python train.py --dataset="dead-leaves pictures: piles of overlapping shapes" --train_examples=72500 --image_size=32 --objective="flow_matching" --num_classes=20 --inner_norm=false --patch_size=[4, 4] --positions="rope" --beta1=0.9 --eps=1e-06 --epochs=46.6 --final_lr_fraction=0
Rows from block 5 of a small class-conditioned image flow-matching model, named by matrix and row number. Rows with one number belong to one neuron. Each number is 128 + 24 x the weight over its row's rms, rounded and kept within 0 to 255. All counts start at 0.
After each neuron's rows are labels from the 100 images, of 14848 (inputs lightly noised), where the neuron reaches its highest value: "top examples" is what is common among them. Only what is clearly more common there than usual is listed. The data: dead-leaves pictures: piles of overlapping shapes.
# fc1: MLP up (model.blocks.5.mlp.fc1.weight, 576x192), inputs 0-95
# fc2: MLP down (model.blocks.5.mlp.fc2.weight, 192x576, transposed), outputs 0-95

fc1.492 [ 97 127  68 108  93 112 119 178 176 151 135 117 136 134  75 131 140  84 119 141 123 111 150 144 106 138 141 136 142 107 111 120 119 146  71 104  85 150 125 137 126 127 143 159 104 148 140 150 141 116 140 141 129 123 136 117  91 122 127 147 122  99 128 110 103 126 128 160 117 138 143 153 133  86 130 163 111  87 139 144 170 155 154  76 168 119 132 152 127 145 126 113 104 108 130 131]
fc2.492 [154 146 178 109 136 116  94 163 108 140 139 113 152 118 113 150 116 137 134 113 150 188 100  86 189 133 132 132 133 147 115 144 112 133  96 207 152 182 143 137 139 122 121 163 142 164 124  97 126 157  63 149 156 121 138 159 130 107 121 134  97 158 134 113 133 132 105 151 106 154 153 140  89  76 130  93 116 152 129 142 127 145  96 121 143 137 111 145 153 119 119 140 148 145  82  98]
top examples: textured; vivid

fc1.371 [131 125 159  56 115 100 110 155 137  97 112 147 140 120 118 149  97 123 139 142 139 126 156 118 111 118 132 135 158 109 121 119 171 130 140 115 137 140 134 126 135 106 137 169 124 136 129 144 111  90 107 143  68 135 112 146  97 166 118 155 177  73 123 133 110 171 137 126  96  90 171 138 113 121 108 118 111 143 137 102  85 143 124 118 153  76 138 124 141 109 100 156  80 136 143 124]
fc2.371 [104 164 172 137 121 112 134 130 157 134 125 171 170 100 117 107 148 113 110 132 113 106  96  90 144 144 110 105 108 156 108 155  78 158 138 125 118 158 134 105  98 105 120 120 111 122 152  80 132 135 141 123 179 106 126 118 125 133 128 164 150 129 129 120 119 225 204  98 119 144 176 200 161 116 113 126 144 104 132 127 136 142 120 146 110 150 146 129 114 102 146 117 116 124 109 130]
top examples: large pieces; warm

fc1.201 [159 125 125 106 150 166 117 117 164 102 133 178 147 150 150 122  78 107 142 122 155 150 122 157  92 102  92 119 108 102 115 125 103 117 126 126 107 117  86  99 146 131 120 148 158 140 103  91 185 145 117 113 143 147 104 130 108 127 123 183 151  90 124 125 126 135 101 116 136 105 150 122  94 116 101 127 111 179 175 147 120 118 136  91 153 143 117 149 148  97 131 132 136  99 112 113]
fc2.201 [109 118 149 124 141 100 109 119 146 139  73 134 130 129 136 160  85 103 149 121 132 143 158 134 155 156 154 125 122 122 154 130 119  89 103 123 196 134 159 120 133 133 130 125 128 163 159 139 108 102 123 108 109 117  68 130 159 113 113 141 101 154 136 116 136 126 116 140 116 121 162 111 130 100 150 133  88 143 125 115 146 135 113 123 140 125 113 110 102 114  92 117  86 114 129 150]
top examples: warm

fc1.372 [119 131 138 143 107 160 163 104 179 151 124 124 113 118 159 137 144 140 141 145  99 132 135 118 123  90 174 148 137 126 128 101 103 163 160 131 132 138 123 130 138 152 146  86 130 125 145 137 117  89 165 121 103 119 133 134 132 132 109 142 144 123 134 124 152 137 149 145 114 210 143 126  67 158 113 109 148  78 112 142 152 194 136  88 118 129 131 146 130 145 104  99 128 163 116  92]
fc2.372 [134  99 165 145 114 105 156 127 155 133 107 156 154 118 112 113 146 132 175 128 129 108 181 110 153  91  83 143 154  99 161 117  75 111 155 130 135 107 136 127 142 134 147 171 139 172 163 135 133 138  92 135 114 117 155 135  92 148 207 101 147 115  83 135 152 105 141 149 106 104 140 112 141 147 143 151 112 107 130 137 102 162 127 137 126 124 124 117 120 151  99 133 130 139 134 166]
top examples: cool

fc1.393 [ 72  79 137 141  90 119 142 126 147  94 118 164 128 150  83 133 150 117 139 117 131 113 156 163 129 139 126 126 114 161 130 132 129 126  92 165  77 140 148 163 145  89 134 112 167 149 126 157 106 152  90 154 125 128  85 127 151 117 137 135 143 151 110 142 121 121 161 145 146 165 169 174 103 103 129  86 165 169 103 104 114  99 123 108 139 163  72 103 111 152 126  92 140 102 100 131]
fc2.393 [182 136 117 161  81 100 120 118 102 156 136 131  90 117 151 130 148 112 111  96 142 121 115 127 124 126 119 156  87 124 167 157 103 118  81 103 102 123 102 130 103 167 143 130 134 148 131 178 151 113 162 127 126 129 127 117 146 138  96 140 118 121 124 131 182 124 159 150  98 119 174 173  86 124 118 124 118 134 101 161 105 138 134 125 111  88 119 128 108 137 112 127 149 115 110  85]
top examples: flower

fc1.551 [134 118 154 132  85 149 108 141 140 141  77 107  98 179 154 147 148 119 180 149 122 138 137 136 155 125 133 135 116 183 106 114 142 137 159 166 118 133 147 138 125 124 171 160 114 136 137 135 152 142 126 127 158 127 145 147 106 170  91 147 138 122 146 123 131 133 128 178 130 139 191 113 113 132 122 142 102 138 130 131 125 113 151 109 129 160 109  92 143 144 187 138 148 147 137 176]
fc2.551 [136 120 124  91 108 120 127 127 124 146 117 132 119 122 101 173 105 123 133 156 141  93 108 180 101  95 111 140 148 140 142 138 111 111 127 132 130 157 123 138 126 141  97 100 147 137 117  98 118  82 138 137 112 143  91 130  90 150 175 125 123 176 134 119 142 122 147 132 157 154 149 144 173 149 104 128 157  95 141  93 144 133 133 115 118 115 132 144 130  96 133  81 152 134 111 139]
top examples: large pieces; grey

fc1.564 [138 128 121 141  96  92 122 122 115 134 136 119  94 130  96 123  91 143 133 124 139 167 131 174 125 142 174 112 115 130 117 137 130 142  90  94 110  81 129 148 100 114 159 153  91  92 129 147 225 121 204  70  88 115 153 122  82 154 147 129 143 169 153  96 101 109 169 127 106 172  90 109  90 106 137 111 144  85 147 148 127 148 170  73 134 103 134 132 106 111 143 118 115 148 118 128]
fc2.564 [132 174 120 120 138 114 137 134 131  93 123  97 137 130 146 137 111 122  94 139 124 136 118  72 137 112 124 121 104 145 156  97 107  94 138 158 134 169 121 128 123 134 124 142 131 121 114 104 117 119 100  84 138 105 137 125 138 120 113  89 130 156 144 117  73 164 137 116  84 123  82 116 111 138 135 108 190  98 139 131  69 157 118 128 156 161 128 121 131 147 140 134 142 127 127 109]
top examples: shaded; pastel

fc1.30 [112 153 127 134 135  92 134  79 146 131 128 128 104 132 142 139 113 172 111 115 151 127 155  91 136 120  86 141 151 111  93 145 141 133 157 121 101 155 142 120 137 129 161 126 160 115 133 143 107 145 174 150 172 166 199 185 107 110 115 123 122  87 129 126 133 170 106 152  92 142  90 121 139 162 122 170 122 105 154 102 131 173 159 131 102 105 167 124 131 148 139 189 108 176 133 137]
fc2.30 [145 159  97 126 120 144 145  97 128 135 122 131 165 113 136 112 105 140 120 151 112 119 154 102 116 135 161 116 145 130 115 131 125 147 136 120 153 122 105  83 140 145 134 129 151  95 112  85 134 144 111 118  94 137 176 138 152 118 129 152 133 159 144 149 123 143 136 120 120 141  16 114 127 123 129  80 117  85 134  94 123  99 150 176 149 119 186 110 165 131 125 169 103 135 115 126]
top examples: textured; grey

fc1.404 [ 93 106 139 134  96 103 113 118 175 130  93 165  97 135 158 126  97 146 143 174  87 136 130 140 161 110 100 118 156 137 126 108 143 126 130 131  75 166 100 178 124 106 140 141 108 146 171 123 119 130 127 111 105 130 119 146 138 132 109 122 164 110 128 137 113 132 130 121 136 170 179 119  89 147 105  86 166 120 129 136 131 120 126  73 130 145 107 148 122 124 153  98 121 115 140 124]
fc2.404 [130  88 122 121 127 164 123 115 127 141 144 125 108 137 135 117 148 116  96 120  96 125 158 168 120 135 131 132 128 151 113 127 152 138  91 122 119 115 169 156 122 136 145  84 116 159 161 173 157 141  62 154  93 125 138 144 129 136 153 125 125 121 141 117 157 132 163 124 145 142 109 110 107 176  92 142 126 162 138 150 141 142 136 158 152 144  94 138 125 123 132 120 112 144 143 143]
top examples: warm; earthy

fc1.563 [126 112  96  53 131 106 120 126 129 143  98 119  95 133 126 159  99  90 132 144 122 146 110 128  89 119 115 136 102 182 122 113  99 100 113 138  96 125 109 145 139 122 139 162 162 105 132 113 128 141 123 142 146 126 145 151 137 163  91 135 127 112 133 146 145 140 138 151  92 175 132  88 108 159 105 149 165 124 123 139 161 124 145  93 155 126 151 113 128 138 130 162 148 142 119 162]
fc2.563 [120 137 127 166 141 131  75 126 102 131 133 131  94  99 135 164 115 202 130 147 132 221 152 103 106 118 142 102 161 121 137 112 156 123 145 101 115 129 154 131 141 115 125 113 142 119 134 172 112  96 168 139 116 113 107 126 125 144  99 108 130 122 114 126 159  93 151 127 123  97 137  98 118 116 110 176 122 132 106 130 138 128  94  76 171 101 124 116 147 127  93 108 122 128 126 149]
top examples: vivid

fc1.78 [ 75 137 132 125 119 123 127 140 155 131 115  88 101  88 126 114 150 123 164 136 129 131 137 134 139 170 150 104 113 183  97 111 181 156 160 149 151 140 120 160 101 126 137 154 123 146 177 131 102 105 142 141 123 143 144 146 172 145 132 139 110 117 150 134 123 129 129 116 145 159 171 124 116 135  99 156 112 106 123 125 122 148 109 131 115 124 113 140 127 167 153 124 153 147 111 161]
fc2.78 [166 126 130 146 105 123 136 131 152 150 162  96 137 171 143  94 129 110 114 131 165 124 120 107 117 135 138 132 120 127 147 109 181 106 156  75 123 125 177 160 107 148 143  97 108 124 159 165 159 143 131 119 135 123 156 128 143 119 118 118 102  92 106 104 132 125 133 105  96 151 195 211 121 156 120 118 120 122 135 115 114 167 163 106 136 160 105 145 133 141 151 120 119 123 144 105]
top examples: shaded; large pieces

fc1.568 [134 141 133 143 135 128 147  87 179 120 128 140 118 115 140 143 136 122  88 111 116  93 110 143 133 118 113  99 103 137 130 127 136  96 118 137 145 118 165 119 116 105 112 101  97  61 148 183 116 145 163 132 112 122 104 111 138 171 128  83  88  93 113  91 163 162 125 147 157 129 172 162 168 171 122 141 109  89  68 127 157 112  58  95 131 142 100 167 101 146 156 130 136 138 144 161]
fc2.568 [105 130  78 113 120 118 109 123 105 155  93 135 114 157 142 125 112 111 134 123 144 136 125 135 148 137 144 145 125 129  79 134 114 105 141 110  85 164 129  84 144 116 122 121 140  98 130 106 149 144 107 129 150 132 132 104 119 143 120 110 122 160 152 128 142 100 151 139 129 160 127  78 144 166 102 114 134 117 113 132 125 118  92 150 143 119 159 132 160 144 133 171  89 109 130 114]
top examples: grey

fc1.534 [111 140 120 136 152 127 109  98 133 162 140 127 134 140 131 148 152 211 127 145 127 144 141 147 135  92 147 114 129 145  45 135 150 116 132 126 151 151 144 136 153 139 150 141 144 149 151 112 100 145 127 127 124  74 156 167 135 141 143 149 147 107 124 144 129 137 157 131 107 169 127 159 142 130 131 140 100 110 191 141 112 155 137 128  43 128 156 165  92 159 131 162 130 138 139 138]
fc2.534 [165 166 110 145 112 114 117  96 121 146 103 121 127 127 145 122 129 179 110 145 140 187 123 109 129 117 115 126 126 109 195 125 128 119 123 108  86 154 128  74 123 129 130 132 156 130 128 155 195 106 124 145 107 118 102 104 148 104 120 126 133 163 135 126 127 143 145 137 113  99 104 168 102 165 151 103 133 102  93 129 133 124 143 139 204 138 158 125 121 142  95 143 121 165 138 133]
top examples: textured; cool

fc1.166 [138 134 126  95  87 144 119 123 158 123 185 134 128 144 133 147 112 141 117 138 173 151 109 149  65 140 123 142  99 134 134 121 112 156 113  88 130 144 117 150 118 124 147 153 125 133 115 136  99 172 133  92  95 132 104 139 121 182 135 146 151 108 133 128 165 138 139 116 153 142 169 127 145  81 129  97 146 158 157 115 108 137 128  83 138 147 155 142 114 132 135 136 100  96 109 149]
fc2.166 [141 123 108 112 112 125 135 158 127 183 143  84 135 148 137  93 157 131 143  87 138 144 101 123 161 140 102 147 125 141 146 105 135 103 131 174 128 115 154 164 112 106 105 145 159 169 128 114 158 126 141 149 190 119 112 121  95 160  95 122  74 122 131 128 141 145 158 109 127 126  91 114 156  95 137 146 154 121 118 126 131 127 137 128 147 150 128 141 117 121 178 144 118  69 121 130]
top examples: warm

fc1.260 [124 149 136 115 118 150 141 159 144 119 137 177  98 149  91 133 131 111 145 123 129 151 106 132 125 131 128 151 117 152 105 142 135 154 141 124 136 138 141 144  75 137 146  71 123 120 120 115 191 137 155  93 124 136 125 128 134 155 146 149 175 115 107 148 120 140 128 159 163 133 138 121 126 149 116 117 162 160 125 124 149 133 141 112 121 106  99 151 122 102 119 122 106  99 209 116]
fc2.260 [159 132 140 112  98  90 123 106 148 150 168 141 141 165 132  99 135 130 127 120 112 129 143 143 134 136 129 117  91 125 140 116 130 114 126  78 116 145 169 160 127 120 150 121 118 132 122 140  58 101 126 114 108 148 151 107 107 165 105 124 118 117  84 125 146  98 141 116  86 147 109 143 138 190 127 165 141 171 118 129 146 139 132 102 143 107 120 132 115 135 139 128 114 118 129  87]
top examples: large pieces

fc1.311 [117 138 130 114 158 101 117 140 167 131 153 171 107 128  87 128 139 106 111 166 126 129 133  99 119 139 134 137 155 118  91 140 129  90 129  92 108 142 152 167 157 134 135 117 128 130 151 119 109 151 156 169 108 115 154 126 109  88 196  98 133 121 128 109 131 146 143 121 118 141 108 142 175  88 144 148 112 104 116 105 148 153 123 104 125 116 131 160 129 130 160 153  95 126 154 134]
fc2.311 [138 136 107 110 150 171 124 133 145 162  78 127 111 129 114 121 127 131 114 129 138 138 122  99 156 141 141 117 161 113 122 135 126 147 113 135 159 101  79 131 147 135 111 157 130 132 131 123 154 172 147 108 157 140  98 128 148  81  98 177 149 139 145 117 119 145 126 154 150 109 127  67 111 101 134 117 106  77 126 109 127 134 144 185 147 115 163 117 120 122 126 150 103 101 118 145]
top examples: textured; large pieces; grey

fc1.135 [166 121  95  74 125 139 123 131 157 147 105 118 153 159 100 134 105 129 121  88 126 104 106  92 118 131 114 116 161 109 112 132 143 102 151 142 131 116 138 126 138 107 128 154 132 153 146 161  98 173 106  99 151 141 114 139 104 142 125 129  96  87 116 113 121 203 119 111 179  77  83  82 111 106  75  75 123 133 140 135 145 141 128 114 137 170 128 148 134 138 155 168 149 129 136 100]
fc2.135 [132 136 116 140 133 121  99 166 139 135 102 176 125  95 147 105 178 134 136  92 146 117 117 142 188 118 129 147 113  88 107 174 111  83 158 157 133 124 130 131 150 110 105  94 102 161 152 178 113 113 144 129 143 125  77 124 107 182 134  78 127 122 142 126 108  98 188 118 115 105 125 130 149 164 122 130 143  94 113 133 161 143 146 125 156 132 133 136  87 134 122 143 130 135 129  88]
top examples: vivid

fc1.317 [115 130 105 129 140 112 124 109 157 126 109 129  86 118 147  99 122 139 148 112 140 196  53 149 169 118  85  65 151 123 121 104  96 138 145  96  81 141 153 118 147 168 119 111 129 151 130 139 116 125 187 114 105 130 141 127 116 163  81 167 133 147 132 125 114 163 114 123 145 123 137 136 142 130  99 110 121 129 168 102 165 119 171 123 128 100 107  87 120 106 119 141  86  93 129 131]
fc2.317 [139 158 122 110 132 141 139 122 117 131 125  94 170 139 148 129 125 134 139  94 141 130  67 107 100 123 164 101 147 101 117 126 120 123 149 139 144 137 143  89 100 108 117 162 127 141 152 122 119 139  80 108 125 143 125 119 156 113 176  86 131 164 148 127 121 139 144  90 203 159 145 125 145 166 146 160 146 138 123 134 101 137 108 128 133 158 112 103 135 139 120 131 142 116 128 133]
top examples: vivid

fc1.548 [ 88 140 122  67  87 151 133 126  88 129  99 120 109 112  97 106 122 136 121 148 145 148 106  78 163 145 190 116 123 150 124 155 158 136 125 111 112  85 151 111 115 146 140 162 133 123 135 180 155 110 186 150 201 126 107 123 120 120 171 156 147 128 143  99 118  95 120 157 101 148  79 144 140 138 143 131 119 196 117 145 114 133 126 158 133 109  86 160 137 126 119 163 137 147 106 161]
fc2.548 [170 122 140  63  89 121 106 147 111 135 157 124 149 138  90 128 120 121 122 111 117 103  94  96 111 121  70 106 136 155 148 126 132 109 115 112 148 176  90 142 122 128 143  82 139 118 127  67 110 106  76 102  53 122 113 140 155 145 102  99 120 124 122 139 155  86 151  78 117 141  92 113 120 133 130 120 115 214 149 140 138 123 120 116 126 140  75 114 117 126 139 166 136 157 148 109]
top examples: small pieces; vivid; frame

fc1.537 [160 132 128 125 127 144 154 140 165 192 138  14 112 168 126 146  80 114 158 138 143 126 168 125  86 150 127 132 148 113 118 132 152 158  88  92 155 155 120 105 124 138 149 143 135  97  93 158 112 162 124 168  65 141  99 118 159 109 139 121 140 104 172 145 160 152 140 120 138 129 108 148 123 126 117 119 107 149 120 153 100 134 117 137 133 153 122 152 127 101 127 138 126 161 142 152]
fc2.537 [123 155 113 122 136 137 133 129 176  66 111  30 114 137 133 119 111 113  81 116 151 158 145 128 123 137 110 166 176  83 128 105 146 148 103 139 141 111 141 124 120 153 118 114 209  63 128 118 150 155 116 123 125 118 164 137 118 113  87 140 137 128 159 121  95 127 125 120 125 162 146 135 140 126 114 154 138 162 131 141 145 105 139 116 133 115 114 144 135 119 143  98 123 171 124  79]
top examples: shaded; vivid

fc1.539 [129 135 111  79 120 115 134 142  95 124 114  89  96 134 120 151  91 116 162 138 172  93 152 109  61 140 117 103 130 120 116 120 175  89 136  96 166 194 109 145 117 132 137 145 124 133 111 149 109 150 151 146 134 131 125 128 100 146 117 148 142 123 140 121 122 186 136 120 189 118 145 152 141 105 123  84 120 149 117 129 147 107 126 112 118 132 103 141 122  98 127 170 162 101 131 136]
fc2.539 [129 145 142  73 135 106  99 142 159 141 154  96 118 114 105 143  81 138 154 110 121 131 149 160 189 133 148 143 150 124 128 122 186 180 153 174 116  77 167 111 140 110 120 105 146 142  91 121 140 162 113 102 118 126 153 134 154 164 135 134 127 125 111 113 106 154 153 131 154 101 114  98 163  88 113 182  85 170 118 132  97 153 117 147 131 158 115 161 146 121 162 146 135 136 113  92]
top examples: shaded

fc1.483 [158 119 116 150 139 186 121 156 118 141 155 136 126 139 111 132 134 122 124 120 118 104  99 158 150 107  86  93  98 130 107 106 109 151  94 138 101 101 150 149 104 115 134 171 164 140 130 115 146  77 119 119 112 105 122 149 111 148 121 139 161 153  82 138 110 134  88 167 137 137 113 143 131 121 134 110 149 137 122 127 162 148 104 113 131 124  82 132 100 134 119 114 127 171 173 117]
fc2.483 [ 94 113 147 118 152 104 157 145 152 122 123 124 101 126 138 143 121 135 108  97 104  83 129 139 101 127 155 139 104  85 149 142 128 145 117 109 120 149 136 107 134 127 110 126 113 144 131 152  97 124 137 142 164 121 128 112  81 143 101 136 139 172  69 112 188 120  81 157 141 142 165 185 142 141 109 152 191  80 115 139 102 139 153  83 145 121 121 153 110 120 111  79 163 107  87 119]
top examples: cool

fc1.285 [111 135 108 110 122  80 123 116 204 149 105 131 107 132 100 117 159 152 124 138 128 130 150  99 100 115 121 121 130 121 122 132 120 134 178  98 100 121  89 169 118 137 139  87 154  77 109 149 125 133 121 150  72  83  81 109 143 133 135 119 115 147 122 146  91 169 135 151 109 142 128 148  92 155 134 147 104 106 129  97 135 144 139 122 124 164 127 140 137 101 169 124 117 141 135 165]
fc2.285 [125 144 122 161  65 140  99 129 180 151 136 147 150 125  84  99 167 106 115 134  98 123 151 126  98 152 167 118 155 116 120 110 136 131 136  51 147  99 138 150 107 136 137 136 163  91 132 148 120 112 129 154 153 135  84 138 144 140 133 115 160  82  96 168 148 161 113 132 120 156 142 144 158 105  92 114 137 132 122  88 142 139 130 131 117  93 128 122 130 104 136 128 147 161 173 120]
top examples: mixed sizes; cool

fc1.15 [154  88 118  94 148  92  94 134 125 174  85 150 132 108 112 120  91 113 148 141 107 114 141 132 149 122  95 134 148  91 124 118 129 129 157 128 128 108 103 137 142 136 163 126 162 112 127 133 200 156 143 125 108  85 112 139 170 153 122  94 150 121 153 139 134 138 123 125 126 163 200  87  99 198  87 118 138 127 134 127 101 134 147  67 129 126 110 131 139 139 149 137 138 107 136 165]
fc2.15 [102 141 100 149  48 129 142 124 139 120 126 145 152 160 136 100 162 140 126 139 136 134 155 162 103 145 149 129 139 152  57 126  97 125 154  85 138  71 162 133 128 120 139 189 181 122 153 134 103  94 127 131 180 131 113 129 115 158 205 159 136  90 149 168 113 165 140 130 108 136  73  83 129 129 139 131  88 143 125 101 104 151 137 178 129 112 109 128 132 154 144  85 140 101 134 152]
top examples: pastel

fc1.212 [ 92 126 151  91 127 125 142 104 155 132 100 139  77 168  98 154 143 130 164 102 130 164 133 143 111 122 155 136 123 161 131 115 118 145 134 105 144 177 116 117 132 134 136 106 136 166 141  72 137 142 133 115  58 115 116 131  96 166 128 157 159 171 103  90 113 131 149 108 192 119 154 156 122 106  98 151 109 104 144 103 159 124 124 112  95 141 103 125 115 129 144 127 118 116 110 118]
fc2.212 [125 146 124 164 173  80 147 142 116 119 141 161  91 138 126 137 166 103 106 136 157 166 100 128  69 123 115 107 121 151 151 113 102 172 133 123 138 154 119 129 161 121 126 126 120  99 101 138 185 122 162  95  99 136 117 129 100 112 156 103 144 112 139  92 162 145 143 117 108 127 119 166 133  89 116 114 143 105 115 127 128 148 105  79 109 109 141 114 146 125 118 110 158 143 111 113]
top examples: grey

fc1.316 [169 117 154 135 141 144 123 135 137 116 139 131  89 135 110 123  90 131 132 142 132 116 122 107 117 120 128 140 149 120 105 130 131 120 139  93 109 122 122  91 157 114 132 181 117 144 123 100  92 104 164 136 135 116 138 162  81 135 144 116 116 122 115  99 104 145 133 149  97 147 125 152 138 148 122 143 106 108 125 106 121 149 140 102  83  75 170 129 130 122 170 141 119 142 116 104]
fc2.316 [126 118 149 119 139  84 118 120 119 133 110 148 127  91 122 140 103 145 138 124 140 154 131 117 151 131 139 133 164 125  58 131 139 123 113 174 161 145 133  37 163 124 130 103 138 169 122 137 149 122 102 129 113 139 119 104 167 139 131 132 139 123 139 144 133 142 134 132 142 117 139  65 121 133 120 123 132 111 104 113 115 121 118 163 128 200 160 125 123  91 125 156 137 139 153 129]
top examples: textured; grey

fc1.373 [158 136 131  55 135 122 131 118  98 119 138 149 124 136 152 161 180 109 132 157 148 140 104 132  86 135 144 116 140 113 126 191 157 100 151 122 137 155 151 153 113 115 106 160 152 122 108 151  86 142 106  67 171 119 136 125 100 171  93 161 103 112 131 112 149 177 154 135  98 152 114 124 133  87 123  96 144  76 135 122 131 140 135  77 134 131 153 117 112 141 103 108 107 167 122 166]
fc2.373 [102 131  83  53 109 110 150 127 157 125 168 132 108 154 109 124 151 124 122 156 134  95 110 119 156 125  90 139 133 146 113  93 104 120 181 135 141 103 121 169 111 131 126  85  94 102 140 113 160 121 135 167 162 120 131 115 105 128 155  95 139 136  88 108 145 175 131 109 129 120  91 168 155 128 154 116 120 123 109 130 150 119 136 140 109 114 148  98 126  99 112 150 106 148 132 127]
top examples: grey; vivid

fc1.494 [125  70 140  71 112 126 137 150 123 113  92 133  81 119 140 149 126 135 117 155 103 162 140 127  93 121  92 142 188 166 132 118 133 135 136 164 151 165 141 128 103 130 161 148 101 106  98 157 148 147 124 130 120 117 132 148 113 179  71 109 161 146 132 158 149 170 122 137 158 109 180 120 133 128 135 120 127 147 141 119  87 142 100  68 131 103 120 120 122 168 111 170 120 130 126 140]
fc2.494 [116 105 166  77 108 116 127 145 118 165 118 141 135 102 123 135 134 118 169 156 129 114 103 140 148 143 184 143 147 156 125 122 112 146 115 148  83  83 146 109 160  95 130 119 109  89 144  92  52 125 161  90 142 118 112 115 176 156 151 143 130 131 136 103 122 143 129 131 140 121 107  90 144 116 113 132 142 112 116 139 121 167 100 117 133 160 129 165 119 188 129 128 143 142 141 162]
top examples: grey

fc1.121 [145 122 142 117 168 148 153 155 137 190 119 120 132  93  98 132 134 123 148 113 146 120 117 135 200 105 151 124  60 107 118 168 112 123 123 152 135 162 134  81 125 113 156 117 167 173 123 141 109 140 159 141 118 145 133 109 122 122 151 126 122  98 104 138 115 163 173 160 122 141 144 132 153 133 113 144 130 145 154 108 162 116 141 113 136 143 155 159 169 102 121 115  94 126 147 126]
fc2.121 [124 113 123 120 159 123 126 153  81  79 124 122 152 127 123 116 125 149 103 135 163 121 153 114  94  77 124  99 101 108 127 104 149 117 119  97 134 107 161 123 168  99  95 133 151 174 104 159 103 127 124  84 131 123 140 135 160 140 114 121 176 157  91 133  80 143 141 124 134 112 129 111 155 162 115 128 146 142 125  89 123 121 133 146 116 137 118 121 151 105 135 125 159 129 123 126]
top examples: shaded; vivid